Weights of a small image classifier: 32000 steps, trained on drawn human figures in many poses.
Rows from block 11 of a small image classifier, named by matrix and row number. Rows with one number belong to one neuron. Each number is 50 + 10 x the weight over its row's rms, rounded and kept within 0 to 99. All counts start at 0. After the name is the row's rms in percent of the matrix's.
After each neuron's rows are labels from the 100 images, of 14976, where the neuron reaches its highest value: "patch colour" is the nearest of a few named colours to the mean colour under the peak; "strongest on" is what is common among them. Only what is clearly more common there than usual is listed. The data: drawn human figures in many poses.
# fc1: MLP up (model.blocks.11.mlp.fc1.weight, 384x192), inputs 48-95
# fc2: MLP down (model.blocks.11.mlp.fc2.weight, 192x384, transposed), outputs 48-95

fc1.358 140:28 58 47 49 50 52 50 43 50 48 50 47 40 45 49 59 51 50 44 53 43 50 32 50 50 55 52 46 36 21 47 47 14 47 37 49 28 51 47 70 22 49 52 45 51 64 38 59
fc2.358 116:55 62 54 51 75 51 52 65 50 54 50 50 66 52 48 61 53 57 51 56 60 46 52 51 38 53 52 49 54 56 51 66 50 50 44 54 43 43 12 53 32 61 55 47 57 68 68 50
patch colour: pink
strongest on: purple trousers; yellow trousers; purple top

fc1.364 138:50 50 49 50 49 59 50 48 46 50 46 50 49 39 50 50 79 50 24 53 50 50 51 50 51 50 54 50 50 50 52 50 49 49 54 50 50 52 33 53 56 51 39 51 49 50 50 50
fc2.364 185:54 63 51 88 42 48 49 51 50 43 35 52 62 50 47 51 52 50 50 95 80 50 49 51 50 61 49 60 50 60 50 50 69 49 50 50 60 51 48 51 51 48 40 50 51 51 50 52
patch colour: grey
strongest on: grey trousers

fc1.236 154:48 49 50 50 45 64 50 38 17 48 50 38 49 44 61 10 56 50 21 50 52 50 40 50 64 50 59 50 41 50 64 46 54 50 52 51 53 66 73 55 51 48 47 62 34 43 50 47
fc2.236 134:50 97 52 72 49 50 51 36 51 51 50 49 51 49 50 44 49 50 51 51 51 50 48 49 48 50 51 50 50 50 50 50 95 51 50 99 75 63 67 50 48 65 50 50 52 73 51 47
patch colour: black
strongest on: pink top; pink trousers

fc1.203 101:48 40 49 50 50 53 50 67 50 48 51 40 48 50 51 51 54 50 50 29 50 50 49 50 18 50 51 52 47 48 51 61 25 52 50 41 45 76 30 54 50 51 49 59 48 42 49 50
fc2.203 067:44 91 49 47 56 50 49 50 49 50 50 53 47 51 73 58 60 47 45 51 74 48 43 48 58 49 49 50 44 58 46 55 65 49 46 50 50 51 49 36 65 61 49 41 50 66 50 52
patch colour: white
strongest on: black top

fc1.86 100:50 22 51 00 63 50 50 51 14 49 54 41 44 39 49 52 59 50 50 50 49 50 48 50 50 47 48 49 48 48 36 13 51 48 50 45 50 51 50 57 52 42 46 54 49 50 50 49
fc2.86 153:71 62 50 44 53 51 38 53 51 50 50 50 61 51 48 67 51 48 50 50 60 51 54 49 50 50 50 49 51 55 48 50 52 51 50 50 67 50 50 50 50 54 55 51 50 54 56 52
patch colour: pink
strongest on: white trousers

fc1.176 039:50 46 50 50 50 50 50 50 50 46 50 50 50 50 50 50 50 50 51 50 31 50 50 50 50 50 50 50 50 50 50 50 37 50 50 50 49 51 50 50 52 50 50 50 50 50 50 50
fc2.176 036:50 51 58 76 50 50 51 50 50 50 50 50 49 50 50 51 50 50 50 50 77 50 50 50 50 62 50 50 50 50 50 50 57 50 50 50 62 50 49 50 48 50 50 50 54 50 83 50
patch colour: pink
strongest on: black trousers; teal top; grey trousers

fc1.114 118:50 33 49 57 49 52 50 35 53 49 58 30 50 46 50 42 47 50 52 49 69 50 49 50 52 48 51 50 44 15 45 43 33 49 50 45 38 46 37 51 18 41 62 47 48 49 52 50
fc2.114 088:85 57 49 50 56 51 48 48 50 48 48 60 49 49 54 53 48 47 52 54 86 51 72 51 55 52 48 51 68 81 50 55 55 48 50 53 50 25 42 51 49 55 55 50 49 50 90 50
patch colour: pink
strongest on: black trousers; grey trousers; brown top

fc1.0 121:50 50 48 50 43 57 50 47 50 50 41 49 49 30 50 46 88 50 14 56 50 50 50 50 50 50 51 50 50 50 52 46 49 49 50 50 49 52 37 64 50 51 40 51 49 50 50 49
fc2.0 180:53 70 57 90 36 46 43 53 47 39 38 51 60 50 49 56 52 50 50 96 82 50 50 50 49 51 50 60 50 62 50 50 59 46 50 51 60 50 50 51 51 49 39 50 53 51 50 51
patch colour: grey
strongest on: grey trousers

fc1.371 097:51 28 25 54 49 56 50 49 51 53 50 50 49 52 51 52 52 50 55 50 51 50 51 50 50 50 50 50 53 49 49 61 50 52 53 48 46 49 47 55 50 65 49 51 50 16 50 48
fc2.371 126:50 54 49 56 59 51 52 56 50 50 50 50 51 50 46 60 51 50 51 50 50 62 50 50 42 51 48 50 48 51 54 52 99 50 53 58 99 56 53 49 50 50 50 64 52 62 67 50
patch colour: green
strongest on: teal trousers; purple top

fc1.222 164:50 50 51 31 56 76 50 52 51 51 53 49 29 55 45 37 54 50 43 44 32 50 50 50 50 48 52 55 47 37 51 67 52 60 48 34 51 52 66 52 49 49 49 52 43 50 93 57
fc2.222 159:50 64 66 69 54 46 46 59 52 50 49 58 51 87 53 59 48 47 51 47 88 49 50 34 47 57 39 28 51 52 50 63 61 49 49 59 57 55 51 50 57 49 43 50 53 55 49 51
patch colour: pink
strongest on: black trousers; grey trousers; splits

fc1.102 097:72 40 49 53 47 53 50 67 52 17 59 50 54 49 41 45 53 50 32 49 26 50 50 50 50 61 27 49 51 51 52 54 44 51 60 46 28 50 51 50 49 49 48 36 50 44 49 49
fc2.102 154:68 64 53 59 79 50 50 58 55 50 47 51 71 71 49 73 52 51 51 49 50 50 50 48 51 49 50 50 51 65 50 50 51 50 53 50 52 49 49 53 65 52 50 45 52 63 76 48
patch colour: black
strongest on: black trousers

fc1.120 172:47 44 48 34 56 82 50 51 50 50 49 49 50 50 40 38 72 50 30 50 49 50 34 50 52 44 75 68 43 50 51 76 50 70 56 38 44 56 68 54 50 50 39 53 36 46 54 51
fc2.120 175:50 58 65 93 50 26 50 83 50 50 50 54 52 62 52 61 47 50 66 50 91 50 51 42 46 53 24 49 49 52 50 63 54 50 50 51 53 55 51 51 64 44 52 50 54 52 46 50
patch colour: white
strongest on: grey trousers

fc1.273 128:50 49 52 49 51 65 50 48 21 49 40 50 21 44 53 52 48 50 44 50 51 50 50 50 58 52 33 47 49 26 49 70 33 50 49 49 49 40 45 52 50 55 47 50 50 49 51 55
fc2.273 155:72 56 51 52 57 50 50 84 50 50 50 50 38 52 52 60 50 50 51 50 50 51 52 50 50 52 50 50 51 41 50 58 54 60 49 51 54 48 40 57 49 45 51 74 56 52 52 63
patch colour: brown
strongest on: orange trousers

fc1.338 068:47 21 50 44 59 50 50 49 55 49 54 48 39 52 50 50 50 50 03 50 25 50 50 50 50 50 51 50 49 50 52 54 49 50 50 50 50 53 47 36 47 49 47 50 54 23 50 51
fc2.338 066:49 65 49 34 51 51 51 53 50 50 50 51 51 50 51 65 50 50 50 51 90 52 51 51 46 51 50 50 50 59 50 50 73 51 51 50 84 50 51 50 51 49 51 52 49 51 57 50
patch colour: black
strongest on: white top

fc1.198 125:48 26 49 58 49 53 50 50 49 45 48 46 51 45 48 33 50 50 13 54 48 50 45 50 58 50 61 78 50 50 55 50 48 54 51 45 43 51 50 51 52 50 39 45 47 46 44 38
fc2.198 180:63 53 50 99 29 35 41 57 50 49 49 53 61 50 50 51 52 50 50 84 84 50 51 51 49 60 48 54 50 56 50 50 61 49 50 56 63 57 57 51 62 50 51 49 55 52 50 52
patch colour: grey
strongest on: grey trousers

fc1.107 143:48 20 41 48 49 50 50 50 50 25 54 48 49 48 43 39 50 50 50 49 39 50 50 50 51 50 48 49 46 50 49 39 50 49 51 22 50 45 48 50 36 49 50 56 50 32 54 53
fc2.107 143:50 63 51 49 50 50 43 50 50 48 32 57 62 50 50 64 50 48 52 62 50 51 51 51 49 51 33 40 49 54 52 51 55 50 52 59 64 50 50 47 20 50 51 50 55 60 54 50
patch colour: black
strongest on: white trousers

fc1.42 058:50 53 48 54 52 51 50 50 50 50 51 50 46 50 49 52 49 50 52 50 56 50 47 50 50 50 50 50 50 54 49 55 51 50 50 67 49 48 45 37 48 49 49 49 50 52 52 43
fc2.42 059:59 59 49 99 49 50 53 51 50 50 49 49 51 47 49 52 42 50 51 52 58 53 51 57 50 54 50 50 50 67 49 51 80 50 53 50 75 49 49 49 50 52 50 50 57 59 63 51
patch colour: green
strongest on: teal top; teal trousers

fc1.36 127:51 51 51 00 53 51 50 49 11 48 58 47 46 35 49 50 54 50 48 50 50 50 48 50 50 31 48 49 47 48 43 24 49 48 48 49 47 50 51 67 56 42 35 50 48 51 50 50
fc2.36 203:72 59 50 40 49 51 26 52 51 49 50 51 70 50 49 64 50 48 50 49 60 50 52 50 50 50 46 35 51 57 50 50 52 50 50 50 62 50 50 50 49 50 50 51 50 55 57 51
patch colour: pink
strongest on: white trousers

fc1.125 092:47 25 50 00 54 50 50 49 27 37 63 46 40 48 50 40 49 50 50 47 48 50 48 50 47 49 45 50 48 22 34 39 51 48 46 35 50 50 49 51 49 44 49 56 53 49 49 51
fc2.125 128:75 86 51 50 50 50 47 53 56 50 50 58 63 59 48 69 52 48 51 50 53 51 57 52 52 53 50 49 52 58 50 58 53 51 50 50 57 51 53 50 51 50 58 52 51 61 53 53
patch colour: pink
strongest on: white trousers